{
  "encoder_arch": "ecapa_tdnn",
  "model": "contrastive audio-text model",
  "dataset": "melodies that start on their tonic, played by one synthesised instrument",
  "hop_length": 160,
  "spec_augment": false,
  "loss": "sigmoid",
  "encoder_activation": "mish",
  "text_encoder_activation": "swiglu",
  "text_encoder_fused_qkv": false,
  "text_encoder_bias": "all",
  "text_encoder_qk_norm": false,
  "nesterov": true,
  "magnitude_pruning": 0.5,
  "lr_schedule": "linear",
  "adamw_weight_decay_other_params": 0.01
}
Rows from block 13 of the audio encoder of a small contrastive audio-text model, named by matrix and row number. Each number is 128 + 24 x the weight over its row's rms, rounded and kept within 0 to 255. All counts start at 0. Numbers have three digits each.
After each channel's rows are labels from the 100 clips, of 14976, where the channel reaches its highest value: "responds to" is what is common among them; "loudest band" is the band of the loudest frequency at the time of the peak. Only what is clearly more common there than usual is listed. The data: melodies that start on their tonic, played by one synthesised instrument. In brackets: how many of the 100, against the usual share in percent.
# c30: last pointwise conv (encoder.blocks.13.c3.0.weight, 192x192x1), inputs 0-191

c30.159:128128128128128104128147128086128128088128094128166128149128128128128128128164128128128092103161128098128128128095142128128079095163128155128128128128128128136091171107128128154094161128151174128128163153128190084128128147081103113095128173128153176198077148090128128086128128128081128128128128189128106096128152106128128128162158128128128128149146128083128180096128100098161128128128095102128165128128097083104150104151128092128177128174128128146112128128107128106107166110128128128156128159128128128184149128092105128128097128160075128128173128098128128128091128128128128128
responds to: the note D# (89 vs 41.1); the note G# (69 vs 39.8)
loudest band: 500 to 1000 Hz (54 vs 22.8)

c30.119:128158128107116128171100093104128159152128231128102098107113174135182183083128128128153070128128108085083104103096128128128128128160100148096102151100091160128128128128128128156128090128158128128128140128128090128089128100128112128160128128128170128105128108128128160097090128128092128128178156128128128106096153154128152128128153128104128164128155128078161128183128170104128128128165105128153128108099113101171128128128154092128128099128128101128109128171149128099099128162102128128128128128128128157128108115173128073128128107128128128128128141102128128128161094161128128146
responds to: the note A# (100 vs 40.4); the note D# (78 vs 41.1); tonic: D# (31 vs 8.2)
loudest band: 500 to 1000 Hz (77 vs 22.8)

c30.141:128104101128128158110128161101128128128185128157128128128128128128092128128152128128096128094142128098170128083149159128106093180128143128128128128128128128095156128164110128128128128128128086088116083178102173128090128128102185077158128128143128093105128128128098096128128154128170128150128157113154128112128128128174091128128128128128128128128128089128128156173111165128095128095154195128142128128108128156128107128174165083128128128128128128128128128128128089128128210128128128175150128128128128128081153113145153150128128128128079073128128141198099156145166168128128128149
responds to: the note E (100 vs 40.1)
loudest band: 250 to 500 Hz (45 vs 22.2); 1000 to 2000 Hz (44 vs 16.1)

c30.95:128128090094128128128157176128128157107099128128095149162128153104128099159128128096128149128128128128152156128128102128128156148166128128128128128178128172128128160095128128090128128102128128150153128128108159097128100168128103161109108108118128128128080128111097094128128165128177128128108128187141109166128166151101128128159128128128149128128109128128128166128128128094160174116128095096182151128128128106128128167142150171108128101128128070128128157100128052163128164128150110093128094128128128156128141128150092110104128169160081100174104128128094166175128088128087159128
responds to: the note F (82 vs 40.2)
loudest band: 500 to 1000 Hz (48 vs 22.8)

c30.51:128128128098163128128128128161128128150128150153128128128085128128150161128176100158128104128128128128128158128128128156090191128159096128128128128166153157128148115153128128128093128173128128164128128128128102128091128158112078128128128128103128128115128197128186107128128158128166093160150145128128086128080128128143128128128128128098153128153161128128158180128128162128128128105077128128128128128128154101128088171140128176157107099149163128185128128128128128089128150128128167086156128128128158128128145128169128060093114128073148164128128128171167097128101128164088128079
responds to: the note E (67 vs 40.1); pace: fast (63 vs 33)
loudest band: 500 to 1000 Hz (51 vs 22.8)

c30.49:156128095148095128156128128128128128160084128106128128160128150154181128087128155185183128128128128089128128091088110089099088086168128103128108128098114128128128091160128128108128128128088103128087104128098158128128154111086128164095128128128114100128144095128128169173128106081128150177158128092095128155147154128128128128128104128105128160128128128128128082128080128096128128128128158166128112128113105128158128128141128128079104104167152095128128141101110083128128168128092155194128128128158128128159128128128113099095128095128128128128084157176101166128121108166128128128
responds to: the note E (98 vs 40.1); the note A (77 vs 39.3)
loudest band: 500 to 1000 Hz (59 vs 22.8)

c30.136:128085148128128105145128160098097161161128128089128128128146170128164163108128128128167128094128102104128128128104112128128128094128128157099128099128174128104128128128128128122160128128128128150089078128083157101128128128099156097128098128107177128128110103128128092165128128109104128094172128128155173128128099153088166097128110174128128086128128077128128128169154203128128157180128128180094128106128128172159167163128128128105128153159160153128128128128101128190128128128128104128128094108128128084128103128103128128089148128128102181128128128152128128166179128087128128128
responds to: the note E (97 vs 40.1)
loudest band: 250 to 500 Hz (57 vs 22.2)

c30.50:128128128128163128128128166128179128103104105128128084128128086128167168128128157161151128089165128153099128096128128128104174128084128089128128128128102128128165128102104102154128128197128083128128128111128095152128144058092128128171128106128182128128175117151103128128128086128128128128087128128171102095078162128128095160111128128128161128128128151095097128161080169109128128128169128111128128128160144181128128102128128094154128128148128128128094157095096128162128128153109128128092096128112128107128128128128172168115171101103128095128101104128091128128100151128110092128
responds to: the note C (97 vs 40.9); the note E (76 vs 40.1)
loudest band: 1000 to 2000 Hz (52 vs 16.1)

c30.16:155109128159080128128147128128128128100206162128128128164128100095161098104128128128084155107150128092157109128128083164091162106090179128128128128070162101128152166093128155128128099099106128156096179128162128128128101069163128128128128128128153104160103128128128102163128128128128128162128128108128128128128128128128128105128098086128128101128128128147128128105128128171128161128128128113085128094128173128128128157164128128100089128095085128128128128091128087094153128128170149128087128177168102128083128108128109144128095128128079128099128156128128085103128168098128128128
responds to: the note A# (87 vs 40.4); the note F (79 vs 40.2)
loudest band: 250 to 500 Hz (45 vs 22.2)

c30.152:128128128162128161082128104128099092128128128128155172182128128128106128128179100096128175128175147110105102160103170173128085128155164161128173128128128128146098145179196083155153156128128128128128128128128177158128128128128128128103128128128102128164128097102128117090141128157091128144128116165164086154128158156128128128142172128094155128128128128128128128160112099084188128109128150128115109154071128128104128128128084128128128109128128128167128155128128128128128154097152101096108128084079128128128128128089081097157128161128128150155105165128128150109128128128128093128
responds to: the note D# (93 vs 41.1)
loudest band: 500 to 1000 Hz (59 vs 22.8)

c30.105:128128154090128090128109095169128128128128100085128128178128142157128170163158097158128077175128179128128128128077094128111128176113128128128128128128151159158128167182128128096128128128153160187128165171191128099188128162128128128128128097128128128128128128128128128155100128150128128101093128086115128094173128128164158152194128112128128151158163128128103128087158128103128099128128128090089128128168128094128084128128128128099093093128128128169128128174180128169128128093128115108115128095128128144149096128128128128128128100108163128128144128128109128128128128128128113128
responds to: the note G (71 vs 40.5)
loudest band: 250 to 500 Hz (51 vs 22.2)

c30.73:128155111099128128128128128128169120139128128128113149110154128128102102081128128157128094128090169128149098088104128128128148100128086157083128128128175099128184147128128128128128128128172128106172128153172094110128163128106097160128128166128101100128128167128128128148128079128112095114128128128109128128128128128092111111098128145148172128093096128151141078128128097100128171094073128128086176164150159128128128101104128128097128128128128107110142128128128128101161128128165128163139100128128094128141152128171163128128128105162205096128092128181149101128169096128176156104
responds to: the note D (100 vs 39.6); the note A (67 vs 39.3)
loudest band: 500 to 1000 Hz (52 vs 22.8)

c30.20:157128100148082128103196153164090128128128128128128096098128128128156150211128128156092114105176128091114128142153163128171165195093128104091128128147159141128108157128151128128153128128177091128159128128128106170112128128128128156128128146099128128107112128113128128128128084094106167128128154162128128112128152109156094102146108128113128172184128128092108128128154128145128114128128163128150154128146089162128128128128128152103128128169090160163108128095148128164128113105096128128128104128128128096128081139128128107166173128128128101128128128099151095084128111165082128097
responds to: the note F# (100 vs 39.9); the note B (77 vs 40.2)
loudest band: 250 to 500 Hz (50 vs 22.2); 1000 to 2000 Hz (41 vs 16.1)

c30.19:128155128100128156108128163116128102128158197158101128091160157102183128128154128128083128128165105128128128128108128128103144178128105162185128128157128092128178150116128128128091154128128128128110128128156128128160128128128099105100128128156095128170098170100114128164128128128107160128108153128128148079104128128128108094128128159128128143128128087128128128128128128100090159128128170119086128128139128128128147078198128146128128128128109065128101128128128101128128159128095128128092102128167128192100151099156128093128104128074106097087142128128158128142162158128085128163
responds to: the note F (100 vs 40.2); the note A# (77 vs 40.4); tonic: A# (27 vs 8.1)
loudest band: 250 to 500 Hz (57 vs 22.2)

c30.5:128128128128128128128128112128158106128155128094128128090175093092128103149128145089128109128144150096104153160128147098156108128128128128164128160168128128168159101128128156128128102128128143128083128104156128128128161068159128128128160149128096076128151128101190161128128128101128128128128154128097128128080089128151128128106172112152128128088073128111100128128128147148128128128115128160156099128075105128108128128128098174116184128104110128097113146135091161154101128107112101148128103128128128206128128150106152083164167183168174089128148154128128128155128128128090128128
responds to: the note D (92 vs 39.6)
loudest band: 500 to 1000 Hz (62 vs 22.8)

c30.21:104115128105128128193106128128128128086098128167128160128115128191128083072128128165128128128194128128103181128097170098128128128128128148093086102128104175128096171154112128128128128128128099108128128128128179166128162128128128166128076128128128128128128103128101128083128128106101128128084178128128128128128128149128128128128128162157149128142128176128082103163128128128128128128128128128063084152146160128092128128172148128107128101154128086128164079086128158151128093157128128161128164169128128095128128128128128150100128160128160107128094128128128090116128128128128102089
responds to: the note F# (99 vs 39.9); tonic: B (26 vs 8)
loudest band: 500 to 1000 Hz (57 vs 22.8)

c30.109:128128128066157168128160158128128128128128095102128082102081128148128128128128128128128110103128179086128141128169128110081105128128154083128128128114128104128107164128092092160128075128128145106128140128104128101088156128152128089128098128175128154084128128155113128128098128128081149128087128151128091128084156128081103128128095104086128156171128140128128128149171128158087128164128128128070128128143110128086128128103150090128089094128128154128128128107128162185102088128096128128107096128147128128128095128096181102128150128128128128128128128108096149068128128109102128150
responds to: the note C (100 vs 40.9)
loudest band: 1000 to 2000 Hz (89 vs 16.1)

c30.64:105128128090128128128078128145167128128128150128128101128101082128128128138128096104171128128085128161128112092128063093128128106081110128128149173128072128128148103128110093128128128160128128109128149087128156128128128108128086079171128128128160168099104128085157152128114150105128183128128128164128128128108179128128091128128128128108128102100090147128171160188093187128128128162128128128150085106145103174157091128128145128128128113128094096128175104099092154128128088128128128092106159128093128128158128164112143097128159107128128128108163128147166118128128128128128128166
responds to: the note C (100 vs 40.9); the note G (67 vs 40.5)
loudest band: 1000 to 2000 Hz (84 vs 16.1)

c30.120:090172128128128064128128128079070128148128128128128128094171076147078077128128128159172107128075128156128163128078156090128170154128128084147104128128128128128096097128128156092105128162128083161128128128101128128186128146068079147153088128176128128128128128112128128128128128128149099128095128128128128128177128128128128162128128128128128172128128128128128128128163128128100083170128128128128128128169128128128128128097155128156128109166128089128128196128128128128128128128128128091094128128093094128128159128128128128181143178128087128128128128128166128128128128086094128128
responds to: the note F (82 vs 40.2)
loudest band: 500 to 1000 Hz (59 vs 22.8)

c30.133:128174106128072128092128162128128128128128144128128128128173080155128093090128113128151128128128091097075092086128128177094128108102148128128128157128150128128167128167128113143105105093109128128159138128128097156128128088128128164128082067128128157151128150170128090128153144128128128128128128128107128128086148106128151097091151172108128128128091128165103128158128128128128128164186152089128128128097160128171128163163128128155147191128128094090159099128128092128155128168128128099106128128128128082128128104128128081128101128128128108128084108090128153078128169128146128128
responds to: the note F (92 vs 40.2); the note A# (86 vs 40.4)
loudest band: 250 to 500 Hz (56 vs 22.2)

c30.167:095169098094128128157128081128128128128089088110128108128128089163151075084102128128128128172128128128173154128128094128128147128177098128169128111128183128128160107128167128128098155168098128128128128106088096151128128166128106144103128102076147163163128099128101079091109128128152128147128128150128101128128098164128096097128128105128128092128144160128128159086128106128113128111074083095163128128128128078128093158128128154128128128175128162128161128128128128128164128128128128167097128128091157128128094092104128128092102084128100146128128104128173128172155156128128128128
responds to: the note D (100 vs 39.6)
loudest band: 250 to 500 Hz (51 vs 22.2)

c30.151:150128173128105128175152128096151128178128109128094171128128128097158158128101128167128107128184128151128128110100128105097162128128128099128164128161128075128099155082128128128111128160105081128157128109128128128128093175113108093128128107105128128165158128141093128155142107128128179128169128103150147093098110167128128128173149154165137101128092128128104128148128128128128128152128155148128079150128128148150152155174128085152128081084085145181128112164146128161114088085128128151200128095128128128128128093109128128128116128128162128112128101128166128167128128128128148128
responds to: the note F# (100 vs 39.9)
loudest band: 500 to 1000 Hz (75 vs 22.8)

c30.8:128128160128128092152128128128098128102128102128140201157151103128128107128146081173128128086128151175098128128145164168188094128128128128149128112128128128087128128128104128128128128079128128128158101076128128128128147086128160128164128153085128112128105094175112128128067102128085174128154128128128128106191128165094128128116104163128128157128108128178128128128128107128128128128128128128102128096128128128103184098116128085104088128088128185128103107095128178128164128096128097128128128100109128101166114128128128154128128175128128128128151181128128128128092156128128101151
responds to: the note A (99 vs 39.3); the note D (69 vs 39.6)
loudest band: 250 to 500 Hz (45 vs 22.2)

c30.173:112084128128128128147128128168190128128128079128101145158171100167128157128128153128128128128128128146106109128128145103128128171128128128128159128153162128149128128081128128143128096107128170161128161128128128128128128128128106128158107113114128128128128128105192177128100112162096182100128128128128096199102128128128128183128181160128148152098176128128075168128128128128160128153095128128157128128151148080107128128108128167128145128101128128128128104087100128153128128128164111128128172128158128128105178128208098128110128089175128105150128085128128128099170128128128164128
responds to: the note F# (65 vs 39.9)
loudest band: 500 to 1000 Hz (58 vs 22.8)

c30.175:068183128128179128105103105128128128142095128181094094128128154094155128128111128128128128103155087128142128128128128161128128128156088170175128151128128095156198128128128128128128128128128167128128105128128128128128168098163101095162145128087178162128128128128105128128128128105128128128128128128128128086093143128128128128128094109128128128128096156128128062128128088128128165128128085128182128128079102128153128128128128128085187185128085169089128157128152160094128128128099128147128128128149128095166154075128128090098128155128128128128128157128128128094128069108128154128
responds to: the note D (89 vs 39.6); the note A (73 vs 39.3); pace: fast (65 vs 33)
loudest band: 500 to 1000 Hz (46 vs 22.8); 1000 to 2000 Hz (37 vs 16.1)

c30.170:156089128111161128128128097128128098128176128128128159093083128195103128128128061158107128128108081128128163163185105128128091128109078128128128145151101097111104156178141104168156094128097128128161128171128128128128169099100128128128128157157128128128128128128128183128112104128141160110128128086164109128128161157128128128152160128128128128128100128152128108110128128155128086159128128157163128099101128108128106128106128118128102128087091180155128089161095102151183159168092128128094102082105096128128128128092156113128128128157128085128081128128128128128128128128128128128
responds to: the note A (94 vs 39.3); the note E (78 vs 40.1)
loudest band: 250 to 500 Hz (51 vs 22.2)

c30.168:162155128128128109158128128128102101128128128087103128096128128128082161088128151102128128147128128128128128147128146092156192128158128145101128187128157080128091128128128097153128158128128128100163151102128146128147128085128128108080100128128128128151141169105128128179104128128157128161128128128180159089128164106128075148147128128128128161161106156128128162176080128172154103144106086128110128101100071128161128128128150128162108150128156098165128128128086128128128109128157090128128128128128188107128128128148128128171160085128111162128128128128128128157128073176164128128
responds to: the note B (99 vs 40.2); the note E (73 vs 40.1); the note F# (70 vs 39.9)
loudest band: 250 to 500 Hz (54 vs 22.2)

c30.61:086099128128096128103100154128188128102128082179128128128100158128102128087151128151128128083128128109171128107128128084128128128128156083128162165162128163148128168128149128097145128128128154128128083128128088128182128128109128128128163128171151169101128128128128101174128128128159092128157128105128128128128097128128149101128155071128128128128128128128128098128128128128128177088095128128166128155128128128128145113105128100153128096128128152128128165128147100086128128145128184128128128177168128177128128128077128184073091177128128164105165128087128106159128128128128164128
responds to: the note D (98 vs 39.6)
loudest band: 250 to 500 Hz (46 vs 22.2)

c30.67:128099128150128128114135128161074106128086161128186128164149089064143128128109084128128128166128128128100090128099097109160128128113128128169128128109128102128154128128153128128128128128081154128128128098183128128128095108102128163150128103128105128111110128128157128128157168128128128095128128109160128098128128094146128146128128159128163092096165090148128128145114128128168162128107177158142106146128128128128128128128147128128128159143093111128128091173163142157128191190099128128147165128128128087128097128128054128128077128094091099145128086128097128128128176097109100128
responds to: the note F (73 vs 40.2); the note A# (68 vs 40.4); pace: fast (65 vs 33)
loudest band: 250 to 500 Hz (48 vs 22.2)

c30.123:112148128108159103102128128145169156153155155128160128098088163128155164128128128128128165147128128128128149150128179099153128070128107076128099113095154128152128128088162090096095128128107128128154128092110092108128128128110128128084128087128161097098142128163128128149128128103155165128093128176155083164089187100128146108166128151128108128152099128156128092149128128128149106142157128099128160128128128172164128128128100155128109128172147142101128158128128168128128128128128128104096092152119128128148102128094109128128128090173128157128128100104094175085079128128165128096
responds to: the note C (100 vs 40.9); the note F (71 vs 40.2); tonic: F (25 vs 8.5)
loudest band: 1000 to 2000 Hz (87 vs 16.1)

c30.81:128128090128170128103110128152128128093128128128107128152128128079110098165092128172173128090162164128183128194152098128128189084128128128141090110128128158128145128128128159128128151128116178128085104128128143128128128128101100128178128103160109098128107128109128128128128155145107149198128128128128128128154128128128098128128128128128095128128128128128107105128128128071171108079128148098128128165098153128128128128089128100128161166178148089154128128128128148128194163099128116128144149153095128156128103128128089082102159154095128128128142172158145096128128156128128082128
responds to: the note C# (96 vs 40); the note G# (71 vs 39.8)
loudest band: 500 to 1000 Hz (51 vs 22.8)

c30.126:128128128155128128161128106128128109128128128128148128145128128128108100142128128128128083128128154095128152128105156111128101156178128109079111077128103128154128128107160146159128128128128165090112156128155160153177128128097073128128128128202128128128128128128115189128083128114128099085091128128091128077164098104128128128128067128092128154128128128128128128093100156128128169104147153089156128128128128128090094183089128099108128088128128152128128128153128085128128167190128128179096128128158145128128128165128128178157128102128139128144092109081128128128128128128169170099
responds to: the note D (96 vs 39.6); the note B (68 vs 40.2); the note E (67 vs 40.1); pace: fast (60 vs 33)
loudest band: 250 to 500 Hz (51 vs 22.2)

c30.186:174164106095153128128112180105178177100128128128155171128128106102128172128128180128128128086088128128185128128145159128128128092128181128128186104161128128128093175105128094128128128128128105128094128128128128093128084150112128128128170128186101128128154128128100071128128158128128128147147128128128090098088128104128128128178128166128106128128173086128128101128128128128128128128128098128158128128128101160128128102112128128128151128128128128082128167128100128128150074104128128128204152161128108180179128128105156170128128111128128153143128128128128149128128169128162128128
responds to: the note B (96 vs 40.2); the note G# (69 vs 39.8)
loudest band: 1000 to 2000 Hz (70 vs 16.1)

c30.157:128128099099128085128128128128128128159155128128128090128128128128087128128089128100181103157128159175128128128155128166112128151160128088165128128128128086174128128128128176087103152128128128128164128128128128165153181128108164128078128099128128128187128146100128112128128184153163128128087128128090128163128149094128164128163128128183161128104066128128128092105128128128128128128128128128157128166186103107104128128155166128128102159128128128076154161099128162103128169128090128179128149102128096128128128128149128090128128171151090128128128128128172160087128128128128148128
responds to: the note C# (91 vs 40); the note F# (71 vs 39.9)
loudest band: 250 to 500 Hz (51 vs 22.2)

c30.4:160098128165102128082128170128128128105195128128071128128091128110128128128128128128128128128128150128128128128128128128128128088128128185128164178128159143154152128076128128096102099128128093190128128128128128128161128128159128128084128089128157128101128128128128072128128128128128101128073128128128128099128156106182128128101106175150128198165128128128128208141128128128153153128197158154128100086128076128128128128128128159107128128128128128148128114128109128098179128176128128128092168128086128098128102104128128128128128128128128161128128168128128128128092184128128128128
responds to: the note B (100 vs 40.2); the note E (73 vs 40.1); the note F# (71 vs 39.9)
loudest band: 250 to 500 Hz (52 vs 22.2); 1000 to 2000 Hz (35 vs 16.1)

c30.171:159104147128165128128201128128092128128128152085110116106128105128079164128128128157128097128128094128128102150128155128128149102128150164156128152157128160128147128178128166128103153128128128128090128168095128128128128128128128099128104128128085069189128161128128169128128097128162128160128155128113141128105128128128160128140104128128154148128105128128128128107128142128098091150128108128128128128128128070147128096157167128160090128148172128077128076128179128128076128165100176158128128157161128128149106128128092092080141128151107128128128152074170148088159090128128128112
responds to: the note C# (100 vs 40); the note F# (76 vs 39.9)
loudest band: 250 to 500 Hz (61 vs 22.2)

c30.107:128128128097128088166128089155168128093184128100128128157096128128128128128128173173107128177128128128206108128128128098085110128128103128160128165128109153158128159082086097148113128148128100159128149128095069128145128128128128128128078104128128128169128128128094128128157149128128173128128128155097097128128128164100128128182128128168167128100128150155128108128100109128154128087102128100128128128128104110158128128167128128107161128128086128128091128096128128128128128165100170128128100128158106164151128128128128183128163128128095128156128128086060128128128128166128100164
responds to: the note D# (79 vs 41.1); the note B (73 vs 40.2); pace: fast (67 vs 33)
loudest band: 1000 to 2000 Hz (42 vs 16.1)

c30.13:148182128128188128085182157128095128100128081067098173112153116105163097128161090164100143158128128187128096138128128100158128128128128128128180090128128128147083128128093128161128128189157128128128105091128128128170128149128128128128156128128112157128128149128157152128128104128128128151151148143103176156171128128158146128195128107128116128128095128128128128128128157128128128149128128160089128128155128128139160093128128128128097158169148194153110128185128128128128106128128128128113128181128128107128128128145155155128105128128081128128128153103128179097094141098128128128
responds to: the note A# (96 vs 40.4); the note F (77 vs 40.2)
loudest band: 250 to 500 Hz (51 vs 22.2)